config.yaml
dataset: "numbers of one to four digits printed on busy colour backdrops"
image_size: 48
loss: "cross_entropy"
steps: 8400
Rows from block 18 of a small image classifier, named by matrix and row number. Rows with one number belong to one channel. Each number is 128 + 24 x the weight over its row's rms, rounded and kept within 0 to 255. All counts start at 0. Numbers have three digits each.
After each channel's rows are labels from the 100 images, of 14848, where the channel reaches its highest value: "colour at peak" is the nearest of a few named colours to the mean colour under the peak. Only what is clearly more common there than usual is listed. The data: numbers of one to four digits printed on busy colour backdrops.
# conv1: bottleneck pointwise conv (model.blocks.20.conv1.weight, 96x192x1x1), inputs 0-191
# conv2: growth 3x3 conv (model.blocks.20.conv2.weight, 24x96x3x3, transposed), outputs 0-23, a 3x3 kernel for each

conv1.92:152111153145117125120164144128161183140111156125083112121135080102141109133151134123129102123095107130113090159089139054136147129080099100108101163150102133107116175164113127102155125133158145121139144105174119115129153116105145185157128115106200144155108146141091129142123138136114087155175121139108105128111132136149113110165133100131135118098122193120165119149108121128111096110137139133132162110119083141128140154112104115127100149136125099132120142163140102126120157153146150114158134125135154107150163107107068090148159145107150138139095130154164128120086146119126110135
conv2.92:118128140122117136116112121182193177165141152110091114122125117119115110124125121172173180153135148149135127188128169179105152162109148103086077108114091097093085097105113114101095136139108171172184160141166164157172120124126138127126174139155175189181166152157191168168111094100124112102137129125124124137122098126141122123125120124114111121176160163129118135130136140129131144143143148151138155156160173118126128132143138127123118132131148112128134110166140128131131112119126133151159138141138119113124131131139125133113132160140131141131140122144138128140105124109126119090134134117162147135125126125142119127172135154088091096091095108125111110
colour at peak: green

conv1.68:142135139162141101086116117172124136125093135103162105149123134126145133106145120089157124131090131220080115121122139106124088101123121138155156127114128157135128099145121108111135125120143153139114116103122113069109153126092162158111159132146140128129105158131141138132123119156156129141153083090125089131107164162141143099143166154110117151134141168147087131124128112146108117141093135109137159109159111137123125140096106097110177098092110114140103107149115133141092115142171145121109151153135159159153165120139123075136192135119154167142124090136135146185142111132079108100
conv2.68:146156163139144175133127154154170150134127134104124105139148146123126119125126124153162164155150151156134129174118168160101167130099153135133139122136134100109118111115133126108108124105104149153152163161155141141157128146139131121134140125138179168171165146145164155136166112140149099142135123154119118143125092132132116141142136132096113134162162157089133157100166162115167152182176166200156173213180181111112121106118105152153144109102127092138100102184110127127127137143138121147121109135124114112114145134123117129117112129107107133133111112123117108119093115087141114090145116123162124137109120133124116145175114155084100101097103092129125108
colour at peak: green

conv1.7:124121131092098120131110191095167110109081126122105133156120137129110127144109139108117105118145120108117135152140146136124112137157161132139156123093164153159139112130138116102096098155080145116185128177125104133109135129123138105104121130100144112115105108164122104090127093131123132162114127179092125135108130127111125133141103141122126119030120157130115103111124099130130148096113196136112229128134116128110085120119149143136123123133099143164122066124129131111134106086092145158128136119147174163107106122090155117113137096129111092155132127120122141129133126129157112113
conv2.7:127108114125123117129134131125126121111117115129129126187152172155113165209181215116084113102084123147133161136114126137111125145119131140162158145165147112123128156134151151118136147120139128081118098062101099072105122159163113151161096128142098101109109094095129098110127107128120113133128124136151116139120096138100104150120123108100116085148135116092098121129104143148101139141125167143114164155137165125120122120126122104098129110098126129090128141091120136119137148123142161129131139127127113090113132121123148145143168134128139107098141119127126120123110120117121110143125122133167151161137111115124095085140113109203162184181150171141153173
colour at peak: brown

conv1.13:126127100122130155144119147103137110129146136089118125120107129124137109125126135118132097112127107130093171132175121134133136100128103099153086109092157122114160150166138156107148102086082118136127130149142110145129139149092126120171130152117134092108089108127099100146127129129143132117141153136128150117118206102102111117137130183116165126068135099116146113121092134129096163160174120121084099132106118103126142169099135123123121155150134108134086089123148116117108110122096146172115162126167092116131158152150162139081224111108100166130130120121128092112119122133161133096
conv2.13:127117108123113121122121129123113109139151125151164144165170165169162165166167169130125113115115105130131121146135146143130158140132144098134121112141111108115089139148136124150142116155147135129148155142147144128129115109107134138144120140155089101098101102107102111107111125111112153133111145132131135136124116126112115153136137135125125151133146158127149146114152138139140137091093103102107100106107101121119130171147159127094095139150148130134127137125118137123132135117142154124137147135143120112134123128139113118127108124159106089126127115115120134105102136096131135111128135127143145143111116118129116121142155150206222225212199225168176191
colour at peak: pink

conv1.41:121145119165124098146128130129116138127130158120122165132115100099109109149130124095103155107110145124150103131131123177156118150156115151116113106153122148135151135134088133172133111103132140141095158189091095109151138147133095152132114126104115128117123068136149125103110102089152152110176143135142138076125155122116116128126138141149146122140165097103085129117121145148171095130132097095120125186136128101156170084123086137148135143152191094155138125110171156146137123131087115165104108138111118108171142134117088101129085119103162154155126114116127129174081072125094136117
conv2.41:093107085102181094070116104125126106112138122110113125100104105107094101107102104119108124138144117108108111105092106120113074156124111129121101116101094146090096136143126121149118118123118091089101096080075091107107133128135148131121111118120138110073146128140155140125180159203196081214159095158129125112106126124140145121130139130148154137197168147115130137107122150117115155143151139139157141119129118125130127089113129139124141114128113108123128132146112131118126122107135148124146117110115137107112142155165169167159143116133122131108141114129141138147163188187142134112150158124177136139127111135130101138144138170132115113119114115118130119
colour at peak: grey

conv1.25:107113140147112111082130142117125069115110104132121137115142127149139129118123143118174111098111148154147119164134147177111132153156162136123140119088161146104173141186125103054102113111083155122141122131108163152129132109129131145178113101142177140144135092097095080085107139144144152132122102160102080111124145141119116138129118170122143070124127174161154099113112109117128114101133162128141106115095127140091117137129097131143131145135100100165099133129117121112145140084102088140152124093102128153093123116134187117144120171113126161126114121146152167137095158132138119137
conv2.25:134122132110111126119125141205201191169144161102098110158142152146130144151145154095097093097094087107112104151134139156131142150127143123124122133146127107112108121125126127127125147137108187183180182170174165164180115125123126138120160113134170181196166160172167172167119121116123129119118128127127123134119112135117130157135140127117123111151141150114114132124128136133128139187175182171160183175168184123125125130144151128120126131127128127134133134137136127125123124110118123132146123119131115102113134145120128133138146144128160130130111116120116140141119141111120128123117124122145142123123114128119108109133127128153164165160167179138159159
colour at peak: green

conv1.26:114137128124150154117146130150122170145118128121183108148123154121140162146158130087148081127093132137146122115154148146134146109171103152166136128091109128114121124180103118131085102130147106145108111146104121144101140106097165116132128136126103161119091140093099122148176118150115138142104112150140132112131074110122129109113177186118096127148108110127154096166132123127121107128182093125161088124105131108099143119113105123162148167129107126115121080144099153136122113127149158151132121168139109168178104161127103128127171136163092136100117095102141105091133072136118104186
conv2.26:156140144164141175156151183118111113132146118164163124198206214198173203193174201092090084105094090120114103121131112081118142087125145120155155103151115076107083124133121099149137094133135107119126130121126126125123122139114143143137139158152125126117125116110105106114127123127127127132125134134133136144120113141114104177137136143120130154145163145126133138118154140124154143123132124147143127176169116134115125161120126137101126131136120127161097129174106128123134130149159138138135129120118148125141158135148126126114114120130084119166125121114119146140102190109112131127134162134156148136112115109117116120129134151130134153131121120127117103
colour at peak: brown

conv1.47:142124124126137159133121146139147148130158127083140147105099127122132126124144116142097143142089127093126146122169079148135127169146100121098117121103138107125147125157118115090094135109142113123114153152162172154166093142119136144128093112169068104123134095100133075151208144126151107120162090146135139144125164110109108126119105142131152144137114099212128139159124088128165133125167165129093134141148141143118154147138107125141124114171135131103110133167108149124116106120124068127146117157177171169097064118096153151133125121104132136131090134119107132131133122105132126100
conv2.47:141128130134133137137137150102116113114124127141131140202184196188169196204184206112110113111108106112111117189150172168126162156131148120142141112135117114120113126122116128122109121120121089094097105092098096095105124134137138146148134145147121119119131129113130127123131120130126113132136119130126135116102124123108137147148139138102099102162150140122126146113113137153123146132126114162152135173164136136132120136145140116103147133128138124120120143136130117122131111112109156134134119112112133108133129114123140135124153150136141141128133130122145168142119164122119141130124131123165142136130113114136121101147159149188192203194178189150163175
colour at peak: pink

conv1.8:122108151135100120124142104115133126137210136113095223084134124117095128115128122165180157109166129193090113103170108134083152168109120126175123123132125162179121168128142097136168146123114138144118126133146154137131136132118101126141121137117178130126137152127131105145089161135155116143137135098110111152135120122130121108135114119123175155128140115124114150140117143116136129156129135138104098133142122099132120129130106107143100101130114094120133097119131154154128096112187134100077164098116113147137105098151106100135129128128173134143170137163146121159122146200127145108
conv2.8:164171186147150182124121137169146147163135136106119118102107114099119102096104093152163172158163158131135119169136133141127142108118130119128127108124124106113119122126128121129121119110112154176175151152162135134142131124124133123123169140139152159151134137131146144136158122121145126127115118127092089103173147181155135145128115112091089106162146140095155209094148173107171182162170176177166177170154164130125126136125118132134121091131127075157084107160098130118127130126122129148131120134120120128120108124117117122122136134130134122115148128156130106116111112095184121146146082138138085140119098110172124160149108137126149146128136140161145139
colour at peak: green

conv1.1:103106142141100161077115149124119155104155127091157151109114082115112134120149153118119097131118132127089131103167132164129138130165121096098123104090110114122138148128103117127072125129140107096124101166142154094135131099144127110139138186094109139109162122169115124119206124124125145095112113124121131133130132122109094114108161146096103127034137140152158142099075139115153134141150100122105211111067115143116183140119129136118135149135136154131145140137114104134100143110125110101126095156199139119096141129132140133121142125137119115129110112110121119103132120100104123127
conv2.1:116115133126129145134142165118135120102128097112102096190181210171148196224195225095088109097094116130127135124128115110125117123143138149165164136155143104118115134124132123101106135133136102089104078064092077074094107146152113150158090133152096098107107103104101088106123113115111112120119121113147131145118117154121109173118119119116124114179160145121109123146130139164140143141130136155128145170158147134141138114123115125108118127110134130112131141129121126126135128132149132124142136126117127120123139127121136125132149123135135131148147114127149129139134150130124123149140140130171144146135118100140112090139126116159140159154136152137131153
colour at peak: brown

conv1.17:145149177152122120172116107159155120137153120144126135128109144160155133136109115106097122097127150172119086093118078123146107127071130137092127112178123165074140127116110130163127105119128134138160144119164122119152182121165133115093147132125137113116138141131113189113136098135128077148080124094130143148162124125127133166122131124118178148096141116161120116101120136114088121135113145136118124100158139176184101120143156167132152162143153113118113111083106097144089130148139119170092142154128161126141141155103103107141143126171158090097118126099149140136145094172122120145
conv2.17:115125118121142123108105121130159137128132153110114133087100087080087086109104094179178172163160154144138137230137199186090143156088155102101085104103094127106106129140139126122109132150131128131160130117148119103120120123113138107099139139139174174167156158167171154142169111156161062134161123153130118130123097128176145134130128122115115119165157149117160158121148153122130142117125123136125130125135133117129123102110131121136162122134155107133140117174147124130143110117130124141107129122137130115121151124123116126114112142124134146138145107130147134147109136137137117078119124105176165142115129130138105130177148148103092107083090117106109109
colour at peak: grey

conv1.73:150111133106115169140129111167159113148134113100163102114130134139135146159132134139107134102132158134163103158128142146098147140096160130149143109169116182113125162119109113129108134113109104106125128126124137107153090121117167150091114161156119115155112116131120105074117076155148074159186080132132127187120117113150132137120135102135171111202155108131099132146135151111137106123114180132117101127102110186122131137119128115120106139126122116093113144110130109147117121098112137120095103098130136158150110093153097080149105120102162139156088112124094102128193103101117137104
conv2.73:129131136136129126137126134095113110119131127139130142131115109138129121140132137177154183148120154167137156255161233212109183172119164118118124102116118112124126151145155146126144138147157140120140128103126140119131104107126112099130147137136179176171179193171176171168133107133142101140136120144124097105141108135131133134131122129088080099099127120097108123107139129107136123103114098112090096109097098133121129119131137112123135131101118127101115131099124115130135134124120156123137133125133125123140135105141127112093141138116130125125159130136155112126128102121129125123115116128138129135136124142134102113150145143095086077109108103135119125
colour at peak: grey

conv1.27:135133065093129147121126162158186106101099090145108117154144167092122141117144106139102134113109151180111134160165118124106137140131099130132113119129126166114128100096098136173160125134107080129083171155107136117143104139154141123105091148149138127128152129126122125146138087140170123131159104148156098153110113166145130135129144187138125137106123124148173107114112118104147081101171137135105137100140083128168118149132137137092148141154126123140092150123127160142117125081100127167141123099180105145130136121133151137116133076100109176077148140099130078139124137153134145141
conv2.27:130121127137143142134129144107121103128136141150136164144142142148140147160154156149142143136139133137138129194140179181117176159108151107122124104115110109112099124134131137130127126144138095100115110110120113110116125133133137131136130144132128137123134143124123130134141125137130115139133128148130128115116116119131141139141143139115107116144146154120136149101126140131133147095103100114115109130122102130128124139135134117104126131130137115131129130142146131124128122126119163146127129124126111115124114113124148129131145136141145125123140130124138155136110150125143141123129127134173157145121125123135124106164167142217221234220205243171184216
colour at peak: pink

conv1.70:106139141137122143137129189125123123129134121142200104131087163125134154123116137152152119113138112089120118129188105159105081102142091120124110114150138111111144105177140116134129153075166158137132088146162168122138107112129149126105120092136112148115124108100123132132099169135176160111065113144116129103128136145118118126122178164136157118142137133148103128100143146135107114099098132110095116154145130109129174138127134129165145138147094152143137140166137117165115126155117127125131132201149167118156083117119163118093188106104155156135118148125120125138090123154120175090
conv2.70:169164159162154170157145169130121118132128123135159124187201206165156183179169194094089070101092085103109114137122145118134156116135139117157158111146119099115105153136133166155145144123123116119140136139143114124117128132130118143127113143123100096103115102096103104104137134142129124151131119139136153124121123120141115168140133132094101107169164149124153176115158156136159154135139140151151124159153124134138115125125131137116163121143150108161122105182128127122147130117141153147135116117115128123133126123134141136145145122126141117138139126110149173145114176126130128113165138124179118139123104128117088121138146152182170196168137155115130135
colour at peak: pink

conv1.15:122139133179127119135117142129101179131152092149131151102122165137124129125103119127162131112099120134127078141132118103138099110202117113075114132096095126095113132120091137128147131122092108131082084163103141099174204128120132083111119119154120132118122119119136176120148128135130159110143125145122096136129112082121113146134175127125126145128140133090119149121121113141116114132185129126133117150102127157142143109112095134113123079174149118113131142171113117115135146114166096118135117181123138078180150141113135131087139146137133106074123119126116161165083141161179134123
conv2.15:159171164162176187140148181140133132103118118114128120124136143113102126135122144131134146147126153125105118104087113092112104106112110164174180118139147110109107116112114113117107106116113082078097101095081103099112136136131104119120115111102112104091111089087127137126148168164147172193140122139120136145138118129169150158128131138112138149148154150098150162090176166098184167170141140210164162199174148132132132115116108141124163120136150116139116110166093132130144148126142123125139117127106145131151148127140146158154155127117128114133121114122117084104111133105155111089159134122137126142113130136131116147133101128123128121130133114125125116
colour at peak: brown